Weights of a small image classifier.
Model: 5.97M parameters, norm layernorm, activation geglu, width 192.
Training: adamw at rate 0.0013, batches of 64.
Data: trained on rendered landscapes of hills, water and sky, 145000 training examples.
Rows from block 7, named by matrix and row number. Rows with one number belong to one neuron. Each number is 50 + 12 x the weight over its row's rms, rounded and kept within 0 to 99. All counts start at 0. After the name is the row's rms in percent of the matrix's.
# gate: MLP gate (model.blocks.7.mlp.gate.weight, 576x192), inputs 56-83
# fc1: MLP up (model.blocks.7.mlp.fc1.weight, 576x192), inputs 56-83
# fc2: MLP down (model.blocks.7.mlp.fc2.weight, 192x576, transposed), outputs 56-83
gate.155 092:60 53 60 51 30 56 53 51 78 59 52 65 44 59 60 59 62 42 35 63 47 71 44 56 62 58 41 48
fc1.155 098:51 35 45 57 29 48 63 79 44 72 39 63 63 33 58 77 38 67 40 62 74 41 54 65 64 37 55 52
fc2.155 072:47 49 56 50 52 43 32 57 55 51 51 44 58 40 55 53 52 46 56 40 52 28 55 69 48 41 49 56
gate.156 091:38 52 54 44 37 38 32 66 71 66 59 43 44 63 23 50 60 37 42 39 64 70 57 55 55 45 28 57
fc1.156 091:51 39 62 70 53 59 54 55 36 62 42 37 36 45 53 54 35 33 58 33 35 39 49 56 41 18 62 37
fc2.156 063:59 46 38 49 34 43 59 39 38 58 59 58 45 42 62 45 58 56 41 71 55 67 47 57 59 39 34 63
gate.157 090:49 50 28 48 31 30 72 47 64 56 33 65 67 35 35 77 58 46 35 64 54 71 56 57 61 53 44 64
fc1.157 089:70 52 54 45 52 67 35 67 55 58 44 62 71 41 64 49 43 27 63 70 68 47 41 39 36 70 40 70
fc2.157 064:42 62 48 57 41 36 46 76 46 57 48 45 55 54 45 49 49 46 68 51 65 46 68 34 32 66 67 67
gate.158 090:57 37 56 66 48 41 46 39 50 41 67 29 52 59 20 29 39 58 62 63 50 44 36 57 50 41 40 36
fc1.158 092:58 68 64 29 38 57 63 59 36 39 53 29 59 42 60 65 44 48 53 46 24 35 38 62 38 46 31 47
fc2.158 076:70 49 44 45 21 38 43 58 43 40 39 54 48 49 56 57 63 36 38 60 50 45 59 55 36 42 49 56
gate.159 099:55 30 34 50 62 66 46 65 29 61 41 41 64 60 59 49 79 30 79 50 63 70 41 28 43 40 29 31
fc1.159 097:60 41 74 69 50 62 57 72 64 49 45 36 61 62 33 42 55 33 33 62 53 56 47 62 37 55 49 49
fc2.159 093:34 61 42 62 44 53 68 56 40 43 61 57 19 46 55 50 54 40 52 60 58 56 51 22 41 54 42 64
gate.160 105:57 62 55 41 63 45 33 55 33 54 44 52 49 31 55 63 60 55 57 62 38 42 54 36 55 48 28 42
fc1.160 114:50 61 49 63 66 68 56 47 51 42 49 61 68 67 56 48 60 50 37 43 45 61 51 31 56 53 64 51
fc2.160 136:56 49 40 37 51 33 42 58 49 69 49 64 48 51 43 45 48 63 64 77 49 55 58 64 35 50 42 49
gate.161 112:45 49 74 48 54 62 40 49 62 62 35 41 61 62 63 55 47 61 41 42 56 36 48 56 49 22 32 45
fc1.161 093:69 60 40 47 46 51 59 64 48 52 50 55 37 45 63 56 39 38 43 46 44 50 54 36 46 56 42 59
fc2.161 092:67 41 34 53 44 48 28 37 49 35 36 51 34 72 36 46 57 65 45 46 37 58 46 62 47 55 58 48
gate.162 119:52 54 62 40 61 55 49 52 55 38 54 54 60 64 43 60 49 62 35 72 48 46 43 32 36 41 26 43
fc1.162 114:51 47 43 46 55 41 63 55 58 39 52 33 54 62 38 58 45 22 46 46 62 33 71 56 66 62 48 59
fc2.162 124:57 75 40 43 67 64 55 52 35 54 64 47 49 67 62 52 52 49 41 45 43 42 33 30 31 58 40 57
gate.163 092:75 76 56 40 33 50 50 62 49 61 31 49 67 69 55 39 45 60 74 43 39 63 56 49 54 69 57 56
fc1.163 089:37 63 49 57 45 52 35 59 38 50 72 46 55 58 61 68 29 63 68 55 56 63 51 53 51 69 38 47
fc2.163 063:43 59 43 53 67 41 57 58 35 49 48 59 46 35 53 32 35 57 39 61 49 57 57 54 38 56 38 51
gate.164 095:47 63 52 46 42 61 52 33 66 69 67 40 69 46 43 54 75 52 70 35 50 60 30 33 50 32 36 59
fc1.164 089:51 59 62 53 33 55 53 27 34 59 59 43 62 44 42 38 47 60 49 33 55 52 69 38 37 30 36 60
fc2.164 060:62 33 44 45 45 47 44 63 52 48 69 65 33 53 54 37 59 52 56 75 65 66 58 53 55 36 51 58
gate.165 100:36 41 34 45 29 55 51 59 27 47 43 30 61 54 25 57 42 20 31 58 48 60 52 39 47 36 49 42
fc1.165 101:52 40 49 49 44 38 54 26 58 59 41 34 30 62 46 49 34 64 60 43 39 48 57 32 53 63 37 37
fc2.165 095:58 40 48 57 46 88 54 58 49 38 50 51 39 35 66 47 70 36 52 43 48 52 43 49 42 51 52 36
gate.166 107:61 55 63 67 53 39 38 70 47 34 70 38 66 26 63 41 42 40 48 50 69 78 33 46 49 34 53 54
fc1.166 105:67 52 57 33 60 55 33 58 52 49 73 38 46 43 61 33 32 61 61 55 46 47 31 44 37 50 42 39
fc2.166 089:59 49 45 66 46 24 36 39 51 49 28 64 35 53 50 50 51 66 60 44 27 57 69 59 69 47 40 48
gate.167 099:68 36 56 45 59 41 43 58 38 29 53 65 77 71 45 72 46 32 46 36 35 37 49 39 54 60 46 51
fc1.167 100:49 47 57 23 70 44 60 34 52 45 68 53 29 57 50 54 41 31 37 41 66 46 67 22 53 48 59 42
fc2.167 091:49 48 33 58 30 24 36 63 64 41 54 38 43 49 44 33 69 62 52 74 41 62 32 28 21 49 43 68
gate.168 093:65 37 42 32 61 61 41 56 48 56 58 48 44 38 66 72 57 55 68 38 35 54 61 59 39 60 57 63
fc1.168 086:39 43 40 65 68 40 68 81 44 52 76 48 36 72 46 48 42 55 50 39 31 55 43 26 49 39 41 38
fc2.168 067:48 40 35 48 77 52 39 39 56 68 44 54 47 55 52 38 49 40 51 64 38 44 10 42 44 46 43 61
gate.169 103:40 76 53 52 36 45 51 46 44 37 42 54 70 43 56 42 51 35 69 64 66 65 32 60 53 43 47 65
fc1.169 105:32 56 50 59 38 41 33 76 60 57 46 36 62 53 23 59 40 24 47 45 38 54 52 61 62 33 47 46
fc2.169 132:41 51 54 62 27 51 40 34 51 45 49 49 33 41 53 32 42 92 57 49 21 67 44 68 37 45 54 58
gate.170 094:42 35 63 37 65 53 43 59 48 66 46 56 58 63 53 49 34 34 31 53 40 39 60 51 59 35 61 62
fc1.170 085:41 47 37 57 58 35 47 51 70 23 64 45 70 68 39 55 69 56 51 45 63 48 57 57 24 71 61 34
fc2.170 074:47 65 61 52 67 44 40 35 48 57 49 49 57 48 31 36 45 55 36 61 43 38 68 47 51 28 50 48
gate.171 101:56 73 38 43 36 50 29 26 49 66 56 65 66 40 38 40 50 57 37 67 62 36 37 37 45 35 50 54
fc1.171 102:35 71 48 66 72 44 82 67 40 47 57 56 50 35 37 72 45 43 34 53 72 33 70 55 46 54 44 65
fc2.171 093:47 40 56 37 41 46 18 30 51 53 47 47 61 57 53 48 54 67 54 54 21 53 34 56 69 60 74 30
gate.172 098:60 44 55 33 26 35 41 37 45 52 46 61 40 69 53 43 63 61 37 61 41 59 56 44 61 53 60 69
fc1.172 087:65 52 34 42 49 43 53 55 63 51 63 57 47 41 66 60 60 72 32 63 38 43 40 47 33 61 33 32
fc2.172 063:47 27 52 46 39 51 29 61 51 44 51 51 47 61 50 33 43 64 63 32 49 52 79 55 49 55 73 51
gate.173 113:67 56 42 41 39 60 33 57 53 66 40 60 65 66 55 34 55 45 34 63 25 31 59 33 54 41 47 34
fc1.173 112:49 41 63 55 92 58 43 45 43 43 50 53 67 49 34 62 23 53 41 74 65 51 66 38 58 58 39 57
fc2.173 143:47 44 66 77 34 74 75 58 37 44 50 41 37 32 62 45 56 45 50 37 58 47 44 51 47 46 56 56
gate.174 088:76 48 64 61 29 65 52 73 42 51 61 64 67 40 47 50 52 34 70 45 56 67 32 45 36 55 22 58
fc1.174 088:51 38 38 35 30 64 64 64 28 66 63 38 39 47 75 42 48 69 53 36 51 59 61 52 43 43 60 53
fc2.174 052:49 40 61 55 69 66 67 38 46 36 57 58 42 33 44 54 45 60 48 36 70 49 43 39 65 53 65 23
gate.175 110:34 71 39 58 54 66 36 42 34 29 46 43 72 48 45 38 65 48 21 43 57 45 34 35 52 48 35 54
fc1.175 099:41 64 67 34 31 47 18 35 37 54 46 39 31 33 49 32 66 41 57 39 59 64 60 49 43 40 44 41
fc2.175 092:48 48 49 68 55 81 48 72 50 41 50 55 57 38 54 73 56 49 56 47 55 62 41 39 19 58 41 60
gate.176 102:34 61 36 66 29 35 44 51 52 45 38 45 37 51 41 42 42 54 73 67 64 42 24 38 54 49 46 60
fc1.176 088:60 66 56 44 50 34 42 53 33 26 46 48 65 39 30 65 46 30 45 50 64 49 55 35 49 72 48 74
fc2.176 060:56 57 52 53 47 53 47 52 47 47 36 40 48 33 35 59 33 44 49 52 49 48 60 64 64 46 41 40
gate.177 093:52 41 46 58 40 47 25 61 58 61 42 61 63 37 52 62 57 66 66 75 67 63 40 70 60 58 50 57
fc1.177 091:28 43 57 54 37 47 46 59 30 57 40 63 56 37 43 52 36 36 52 40 69 49 44 64 45 48 70 69
fc2.177 070:75 46 43 43 51 49 38 17 49 69 51 42 65 62 33 26 78 43 42 36 37 53 52 61 67 38 52 64
gate.178 107:60 74 44 27 65 43 45 58 56 48 48 49 54 43 61 43 38 39 53 27 34 42 39 50 49 54 49 46
fc1.178 115:43 82 47 49 50 62 43 60 34 58 31 42 64 47 41 66 42 45 41 38 59 59 36 33 38 55 40 37
fc2.178 108:48 29 55 62 34 39 47 54 56 53 47 34 54 38 37 42 50 56 51 60 58 37 64 65 46 54 48 72
gate.179 097:41 39 55 64 36 69 54 43 60 58 47 44 45 29 26 45 45 46 54 51 44 47 64 51 53 24 46 53
fc1.179 106:43 48 56 43 53 54 42 47 31 48 56 51 50 35 78 45 52 25 36 24 58 43 45 39 52 40 53 45
fc2.179 063:44 40 60 42 50 65 47 50 58 53 74 35 56 48 40 42 30 56 48 59 69 52 66 52 45 51 64 51
gate.180 090:36 52 59 60 52 50 18 28 45 63 38 35 56 38 71 46 34 35 31 37 33 53 65 49 62 25 38 47
fc1.180 087:42 52 67 33 67 34 23 57 35 62 42 59 43 41 45 47 67 39 43 33 48 37 45 76 42 40 31 51
fc2.180 063:60 72 55 45 28 51 76 59 62 61 32 62 45 55 57 67 58 51 61 55 61 57 52 48 54 60 55 54
gate.181 093:46 38 56 63 42 56 58 58 55 35 46 62 54 45 58 66 69 48 43 37 69 63 62 56 46 41 35 54
fc1.181 085:36 57 62 77 59 73 40 52 56 61 40 37 66 43 49 33 45 61 52 69 35 49 37 56 58 43 47 54
fc2.181 075:47 61 26 43 34 38 39 48 71 48 40 64 37 65 55 56 55 53 49 28 39 49 48 50 64 32 43 65
gate.182 088:48 57 53 68 54 41 47 39 54 47 59 51 68 31 66 67 35 72 37 53 50 57 48 66 44 62 36 60
fc1.182 088:62 28 70 50 62 39 32 58 48 31 56 51 45 65 54 53 50 59 43 71 60 43 27 38 28 48 47 45
fc2.182 055:43 44 39 59 67 49 73 35 38 20 69 56 36 44 55 56 27 36 43 53 60 38 40 28 37 42 51 60
gate.183 103:58 66 43 63 53 28 43 69 73 46 57 62 76 48 39 48 57 44 64 46 51 63 65 64 59 44 18 57
fc1.183 097:64 42 41 46 39 56 63 34 63 35 60 54 41 39 49 34 52 33 41 51 52 43 66 62 68 62 68 75
fc2.183 114:45 26 52 51 31 33 44 42 54 52 44 36 68 61 26 43 58 39 59 62 42 41 66 62 68 46 48 54
gate.184 096:36 65 58 41 42 61 39 61 49 39 44 52 29 37 46 58 44 57 73 58 63 69 61 39 32 57 55 53
fc1.184 096:67 63 61 36 70 63 32 42 42 40 68 56 38 41 70 60 51 47 65 56 26 51 31 63 50 39 71 61
fc2.184 068:48 60 40 52 52 44 39 55 43 69 62 45 34 30 49 61 58 53 36 53 66 48 50 63 54 59 56 64
gate.185 097:40 70 34 42 26 52 72 74 68 62 35 52 39 47 65 63 78 54 49 69 54 43 47 57 38 34 23 45
fc1.185 095:29 45 53 35 39 53 62 58 71 38 56 26 32 59 44 33 53 65 56 28 54 38 64 56 46 41 54 51
fc2.185 072:62 54 51 44 69 59 82 35 20 56 62 48 42 54 54 55 42 39 55 54 58 60 47 42 66 48 57 40
gate.186 090:55 40 54 54 39 54 49 63 62 57 68 68 72 34 33 65 32 51 49 48 45 43 46 68 48 57 62 36
fc1.186 091:62 56 31 68 38 56 45 36 62 38 50 45 56 62 34 37 55 42 61 55 35 41 42 32 68 46 59 44
fc2.186 061:42 62 45 67 34 43 41 45 50 57 38 60 42 37 55 52 55 55 60 59 41 62 63 62 55 48 59 40
gate.187 087:49 69 34 59 46 64 57 44 66 45 67 53 57 54 62 66 47 71 44 44 35 55 70 42 27 58 51 53
fc1.187 088:67 57 31 52 69 64 40 40 62 37 43 49 56 59 44 42 55 42 56 65 47 41 60 50 54 41 61 62
fc2.187 052:45 56 63 61 54 46 58 49 37 54 50 49 42 59 38 40 44 49 66 49 34 50 51 42 53 57 55 44
gate.188 129:64 48 73 57 33 54 67 48 62 43 35 39 69 61 47 70 66 27 66 32 59 27 63 57 56 57 68 61
fc1.188 129:43 57 36 41 44 32 50 53 49 42 58 67 48 67 52 44 37 48 60 54 79 69 52 57 51 53 45 42
fc2.188 212:60 58 70 35 39 51 56 59 51 47 44 39 72 66 36 70 27 39 55 38 61 30 65 64 49 51 52 53
gate.189 092:58 49 51 45 48 39 26 53 59 44 50 66 45 71 59 56 59 53 38 35 37 39 40 49 31 65 54 43
fc1.189 097:74 63 39 45 29 47 34 34 42 40 48 44 69 52 39 47 29 57 62 39 62 42 54 64 74 48 65 55
fc2.189 058:28 59 65 62 61 66 55 53 46 53 76 42 48 33 57 44 38 46 52 68 61 49 31 23 30 52 57 56
gate.190 108:34 54 37 43 63 32 40 55 46 46 44 44 78 69 58 52 64 44 49 59 36 62 62 32 47 55 36 37
fc1.190 112:54 22 34 71 37 47 19 53 67 41 63 37 60 61 51 42 46 59 48 61 40 60 39 36 54 34 68 44
fc2.190 112:61 54 48 36 79 62 62 51 37 31 59 56 62 41 66 58 50 46 49 51 68 52 39 39 63 56 51 27
gate.191 098:49 52 41 29 47 34 62 62 78 79 52 63 40 39 57 54 53 39 70 53 49 51 57 62 66 39 32 52
fc1.191 098:52 46 52 58 54 40 37 57 66 45 46 78 61 69 57 69 42 52 80 70 59 73 38 67 37 68 61 37
fc2.191 089:54 49 64 42 63 38 42 79 49 40 53 56 66 66 45 51 19 49 47 59 60 29 50 34 28 68 40 44
gate.192 107:32 60 29 53 36 45 45 59 69 67 40 42 53 34 39 58 44 30 48 58 60 56 54 33 54 46 53 77
fc1.192 102:50 49 41 53 62 41 63 40 61 54 57 73 42 48 54 35 71 31 69 44 60 62 45 32 52 70 62 72
fc2.192 131:59 63 57 51 66 53 68 39 39 48 49 47 47 63 40 55 38 45 55 33 63 27 53 45 34 62 48 58
gate.193 092:67 42 52 34 29 30 35 63 43 72 55 38 51 40 50 38 48 74 70 30 63 66 61 43 50 49 42 67
fc1.193 094:69 62 44 53 49 53 52 42 46 44 28 58 44 60 45 60 61 46 40 42 32 48 58 67 68 25 61 37
fc2.193 081:50 33 34 58 68 41 43 37 35 53 67 47 34 39 44 33 56 49 50 59 44 64 59 35 55 35 48 50
gate.194 117:69 41 65 52 47 43 37 43 49 44 23 48 42 58 53 54 42 69 90 67 41 69 53 46 41 32 43 38
fc1.194 121:38 47 43 58 61 63 36 31 47 63 58 66 24 30 82 27 70 47 42 34 61 75 53 58 35 53 36 37
fc2.194 142:62 64 50 39 57 68 51 31 65 53 29 48 62 54 40 65 36 41 55 61 53 57 55 44 63 31 43 35
gate.195 097:29 51 47 49 39 38 41 68 40 50 34 71 37 56 68 51 49 13 57 60 42 63 54 27 28 37 63 28
fc1.195 100:58 59 68 40 71 47 34 39 48 58 60 34 53 44 40 51 34 48 67 73 38 49 51 59 44 52 62 33
fc2.195 099:53 45 50 48 46 46 45 41 39 44 56 52 36 35 43 40 46 53 50 64 59 41 69 36 58 45 47 65
gate.196 085:48 25 43 31 45 31 49 33 43 69 66 52 64 57 68 42 57 34 35 49 58 51 61 60 56 65 37 54
fc1.196 088:53 57 74 47 57 30 58 46 52 43 32 36 54 50 31 41 37 40 39 45 32 65 51 52 71 36 53 55
fc2.196 046:26 47 62 62 42 73 47 47 65 65 57 58 48 46 43 51 53 46 56 50 54 47 32 55 23 79 77 55
gate.197 088:47 51 33 34 44 28 37 40 65 48 67 42 57 31 51 45 54 31 41 54 35 57 39 58 38 46 30 60
fc1.197 091:30 56 57 74 60 55 56 59 34 64 50 67 32 47 47 41 44 39 38 50 64 53 36 37 28 50 27 63
fc2.197 039:63 32 48 40 41 40 55 39 56 31 34 37 42 79 46 32 38 69 38 50 36 44 33 60 52 50 53 56
gate.198 100:54 37 58 32 42 57 32 48 31 65 54 46 70 56 54 47 74 49 51 40 74 59 44 54 51 47 51 70
fc1.198 099:46 36 62 25 64 55 37 27 48 57 54 46 47 61 28 40 49 52 67 61 29 51 66 40 67 44 47 43
fc2.198 088:63 63 31 39 48 36 32 33 40 57 76 68 44 57 54 43 78 31 51 39 40 47 55 44 55 45 46 71
gate.199 092:71 54 28 26 38 49 40 36 66 67 75 44 40 49 36 59 69 42 36 41 61 46 46 41 31 45 52 61
fc1.199 088:37 55 54 58 49 32 42 64 55 39 67 33 55 54 53 35 31 28 54 54 52 50 60 48 28 42 58 60
fc2.199 050:69 45 60 37 43 51 69 43 51 44 52 58 44 41 44 55 27 41 45 50 64 52 51 44 49 43 47 50
gate.200 082:51 56 56 43 44 62 58 35 75 59 42 38 43 54 56 73 41 39 37 45 43 57 40 27 45 41 70 47
fc1.200 084:59 73 53 59 22 65 47 31 59 37 72 28 54 55 54 35 38 35 50 50 64 55 59 53 41 33 43 44
fc2.200 056:27 36 40 42 21 52 38 80 53 24 45 76 64 64 51 36 57 61 65 46 45 48 70 43 50 44 55 55
gate.201 109:65 54 46 23 43 55 42 54 57 43 46 75 50 39 44 66 48 65 57 61 63 56 54 33 51 51 45 62
fc1.201 111:48 61 53 36 60 55 36 39 57 49 43 40 56 50 54 41 41 43 33 29 42 48 38 63 57 56 46 66
fc2.201 122:41 68 40 63 59 58 94 47 27 53 51 56 34 43 61 42 57 35 50 33 62 47 44 44 70 55 47 40
gate.202 084:68 61 47 53 53 63 47 58 43 56 67 63 38 38 66 70 51 41 54 72 44 33 39 35 48 37 59 53
fc1.202 086:50 59 38 68 39 63 55 57 57 71 66 58 50 33 34 40 41 49 35 39 45 49 40 63 37 51 69 50
fc2.202 039:58 46 44 38 57 51 47 47 55 54 58 56 33 20 40 59 64 46 59 62 39 55 46 43 81 45 35 39
gate.203 092:64 66 34 63 68 63 52 69 38 51 43 53 71 51 30 43 59 44 47 50 74 45 53 45 62 65 53 61
fc1.203 088:30 33 44 59 65 39 40 47 52 62 43 57 63 57 58 65 33 49 35 57 53 57 46 36 56 46 35 68
fc2.203 059:59 49 49 26 51 36 54 62 60 42 55 50 67 56 49 64 54 46 53 48 47 55 39 45 59 38 37 43
gate.204 109:62 57 49 35 29 64 44 59 66 31 47 70 48 42 65 29 47 54 56 60 51 40 59 39 45 55 58 59
fc1.204 113:36 45 62 42 40 61 62 35 72 52 26 61 62 56 37 39 38 46 43 52 42 33 44 50 41 43 49 48
fc2.204 121:68 67 33 53 48 68 53 56 46 66 62 70 41 48 72 48 67 49 46 43 49 62 40 54 58 54 32 70
gate.205 107:40 48 50 42 37 39 39 48 75 71 38 57 55 57 51 42 61 46 59 46 46 52 67 38 70 44 34 50
fc1.205 108:42 63 45 42 64 45 52 53 49 58 61 22 62 48 63 39 62 51 41 23 51 45 42 49 69 31 43 51
fc2.205 096:43 57 43 61 39 67 34 64 60 68 57 57 44 44 45 69 56 61 61 48 59 77 54 66 58 49 42 46
gate.206 107:57 58 56 43 38 44 44 60 46 53 64 43 60 56 68 57 46 53 40 65 40 66 40 53 45 45 57 63
fc1.206 106:40 56 40 39 34 57 49 53 38 47 52 58 54 49 66 60 56 59 77 57 60 45 44 56 36 43 51 60
fc2.206 184:48 38 53 63 43 46 38 52 56 51 54 43 46 40 44 52 57 48 39 48 66 34 72 64 50 46 50 45
gate.207 105:40 57 48 65 44 30 51 69 59 48 46 55 67 44 51 67 55 60 61 58 41 53 40 36 26 61 28 38
fc1.207 101:40 48 68 54 76 48 48 52 54 42 47 59 64 41 67 66 52 58 37 47 55 49 59 49 56 51 70 35
fc2.207 123:41 67 44 70 41 42 60 66 51 46 56 71 47 53 57 37 52 44 61 45 42 55 60 46 34 46 32 53
gate.208 096:31 37 52 59 35 52 23 46 73 67 66 71 61 60 36 40 60 35 51 32 55 55 55 42 32 44 25 52
fc1.208 097:33 33 46 66 58 73 38 49 73 39 58 51 63 68 36 52 56 52 60 64 47 48 52 36 55 25 50 64
fc2.208 089:57 77 40 38 82 33 54 43 35 66 61 62 26 43 45 64 46 34 52 44 69 62 33 47 70 52 40 27
gate.209 080:31 66 26 47 48 37 43 67 38 62 51 38 57 65 52 43 56 69 58 54 55 50 63 48 53 34 65 39
fc1.209 086:36 42 37 31 38 74 38 63 62 58 59 58 43 66 51 53 53 68 65 75 53 52 61 56 61 57 32 41
fc2.209 034:44 58 68 43 28 52 50 30 51 63 25 64 51 49 33 68 55 36 58 44 67 52 31 77 52 49 40 52
gate.210 107:47 71 56 65 47 57 34 47 36 41 60 59 56 52 80 51 54 60 57 39 78 65 42 47 36 71 52 44
fc1.210 113:79 55 66 44 51 41 50 51 63 58 47 54 70 41 35 51 28 59 60 65 62 42 48 60 56 41 63 36
fc2.210 116:47 74 31 45 51 62 59 61 45 61 49 57 44 48 58 40 72 49 41 36 55 54 41 31 44 63 46 58
gate.211 103:61 60 67 46 32 37 33 29 32 53 57 46 57 44 43 67 55 26 32 42 63 34 67 59 55 33 55 41
fc1.211 096:47 46 37 48 42 60 56 47 46 27 64 47 39 45 54 43 33 44 39 31 66 68 38 75 33 56 35 50
fc2.211 102:33 30 41 52 25 35 27 53 64 36 44 44 63 66 43 70 47 69 45 69 37 60 58 55 47 47 46 40
gate.212 092:46 37 40 53 39 55 47 51 57 48 45 55 49 52 37 35 58 54 37 57 74 34 44 58 48 58 44 62
fc1.212 096:54 46 31 68 68 37 33 45 68 57 39 70 31 65 54 42 57 42 60 61 46 55 52 33 74 44 43 75
fc2.212 066:61 59 53 37 61 40 42 61 56 45 34 44 52 68 60 50 56 46 56 46 48 57 36 46 57 60 42 34
gate.213 106:34 54 60 63 54 54 44 47 68 51 53 37 45 47 44 37 53 65 48 58 72 52 45 70 26 41 43 67
fc1.213 101:69 43 49 44 41 31 57 40 45 73 57 53 48 34 36 61 58 73 49 55 35 68 34 53 38 48 51 36
fc2.213 116:44 68 33 64 66 41 49 39 39 25 61 59 34 46 61 47 46 42 39 17 66 43 54 38 51 41 52 30
gate.214 094:33 49 37 64 53 62 48 58 49 37 42 80 69 52 75 39 46 44 37 49 52 71 36 35 63 51 54 60
fc1.214 083:47 74 37 77 66 55 52 25 38 45 62 35 27 46 44 54 59 39 56 61 60 25 54 53 58 31 43 64
fc2.214 057:36 24 38 51 58 48 33 59 43 44 54 53 52 45 42 42 36 64 51 64 59 67 58 57 43 40 51 49
gate.215 093:49 38 39 40 59 40 59 53 63 77 54 57 37 62 35 37 56 48 71 58 35 35 33 53 38 44 47 43
fc1.215 091:59 37 58 58 47 63 66 74 41 50 64 51 51 67 43 44 57 44 40 62 68 63 46 65 47 59 44 63
fc2.215 070:50 60 68 44 35 43 55 56 47 77 59 48 56 47 53 63 58 42 54 47 51 48 58 52 59 65 46 39
gate.216 111:57 40 35 41 60 39 22 26 47 63 60 61 35 53 59 66 68 53 43 37 47 39 49 53 52 33 25 56
fc1.216 108:57 59 51 41 51 71 44 49 42 67 68 59 61 69 59 57 52 32 66 47 60 32 65 41 63 56 36 45
fc2.216 124:72 69 47 30 68 63 61 25 25 57 70 61 47 41 47 58 46 45 40 26 68 49 51 57 64 36 48 48
gate.217 090:60 42 44 51 41 23 12 32 43 57 61 61 67 65 56 54 54 38 56 58 49 63 40 43 48 47 56 68
fc1.217 086:42 59 65 62 69 39 40 68 40 53 59 39 28 27 34 54 42 45 31 75 38 29 61 56 55 36 49 43
fc2.217 051:37 49 43 54 37 41 31 29 45 52 70 54 43 55 49 30 77 68 48 49 18 47 57 49 46 46 43 62
gate.218 106:56 55 48 33 51 52 41 72 42 64 35 72 54 28 42 66 79 56 78 59 64 65 57 45 44 51 55 42
fc1.218 107:37 52 45 57 54 55 49 49 51 49 76 56 56 37 63 22 38 46 45 47 35 54 53 29 32 63 60 58
fc2.218 084:64 52 59 46 52 50 55 56 63 65 46 51 58 41 50 49 43 48 47 38 56 45 36 74 59 48 47 44
gate.219 097:39 47 35 42 35 37 27 43 66 32 57 40 50 70 61 62 68 57 69 46 62 45 63 36 45 52 53 57
fc1.219 090:44 62 34 42 58 37 55 52 75 43 28 46 65 42 31 45 45 50 59 48 45 43 59 74 78 54 35 51
fc2.219 088:56 61 24 46 69 34 52 39 59 46 37 66 54 76 41 70 47 57 57 40 32 50 66 63 49 65 26 34
gate.220 114:59 61 46 62 54 49 55 51 63 52 38 53 45 53 44 39 50 61 36 60 53 35 41 51 24 60 31 70
fc1.220 103:59 64 47 39 49 67 65 46 58 36 35 51 46 32 60 40 63 53 47 58 66 38 60 48 48 54 66 36
fc2.220 106:63 42 49 32 47 65 40 38 30 35 70 51 59 36 67 46 70 40 37 45 70 47 50 32 73 63 64 48
gate.221 098:42 33 35 44 42 54 60 61 47 22 48 60 60 74 65 68 66 55 33 40 36 26 43 37 35 29 41 72
fc1.221 097:46 46 64 41 42 43 56 45 79 67 62 33 58 54 48 55 70 46 54 38 31 39 53 66 30 38 51 69
fc2.221 081:52 64 57 66 58 60 88 52 38 51 55 67 48 27 73 44 49 32 45 56 68 56 36 32 73 48 50 54
gate.222 082:43 49 60 57 45 34 57 38 35 38 40 63 67 63 30 47 68 30 47 67 51 63 53 39 67 44 72 57
fc1.222 092:44 70 69 41 52 72 55 34 52 41 29 31 57 55 31 70 34 54 44 71 54 70 53 43 67 60 46 63
fc2.222 051:43 43 13 56 44 25 47 49 41 34 46 60 30 38 47 48 63 42 40 63 62 54 54 45 35 60 38 58
gate.223 110:39 68 50 42 66 47 40 54 46 70 39 46 49 50 74 47 53 61 35 52 46 71 34 30 41 63 58 43
fc1.223 118:67 53 49 42 55 67 59 33 34 52 50 60 38 53 58 47 44 50 39 44 45 66 41 47 72 61 68 41
fc2.223 100:56 40 53 60 32 53 52 46 51 40 47 42 55 53 29 60 43 38 49 45 73 37 75 78 67 49 43 65
gate.224 095:58 52 39 52 44 63 37 34 56 47 57 60 67 57 56 51 55 68 34 45 48 51 54 62 52 25 56 67
fc1.224 090:65 42 44 34 44 44 58 51 42 45 40 65 56 57 56 58 55 30 57 40 51 29 38 53 46 38 42 58
fc2.224 089:80 48 64 51 53 68 59 65 43 54 45 50 53 41 72 71 59 42 57 67 47 38 46 42 47 59 54 62
gate.225 105:59 45 53 39 67 54 50 37 46 48 54 61 64 44 40 47 40 33 38 30 53 47 39 47 51 48 69 52
fc1.225 109:34 58 42 36 43 59 50 52 66 60 43 58 51 44 40 43 44 68 76 52 45 50 40 71 46 56 65 43
fc2.225 117:47 44 38 49 56 53 44 47 45 46 70 51 45 59 59 47 45 52 46 43 44 55 48 54 77 54 58 23
gate.226 115:36 63 44 59 52 59 55 62 60 50 39 41 82 57 38 47 62 22 65 44 61 33 51 50 41 30 44 44
fc1.226 117:34 43 73 52 42 61 58 48 57 48 36 62 54 46 58 63 44 49 55 55 28 55 49 33 62 19 58 54
fc2.226 145:47 46 31 63 47 51 41 37 46 61 55 49 36 50 53 38 40 73 53 38 35 69 43 66 44 58 64 42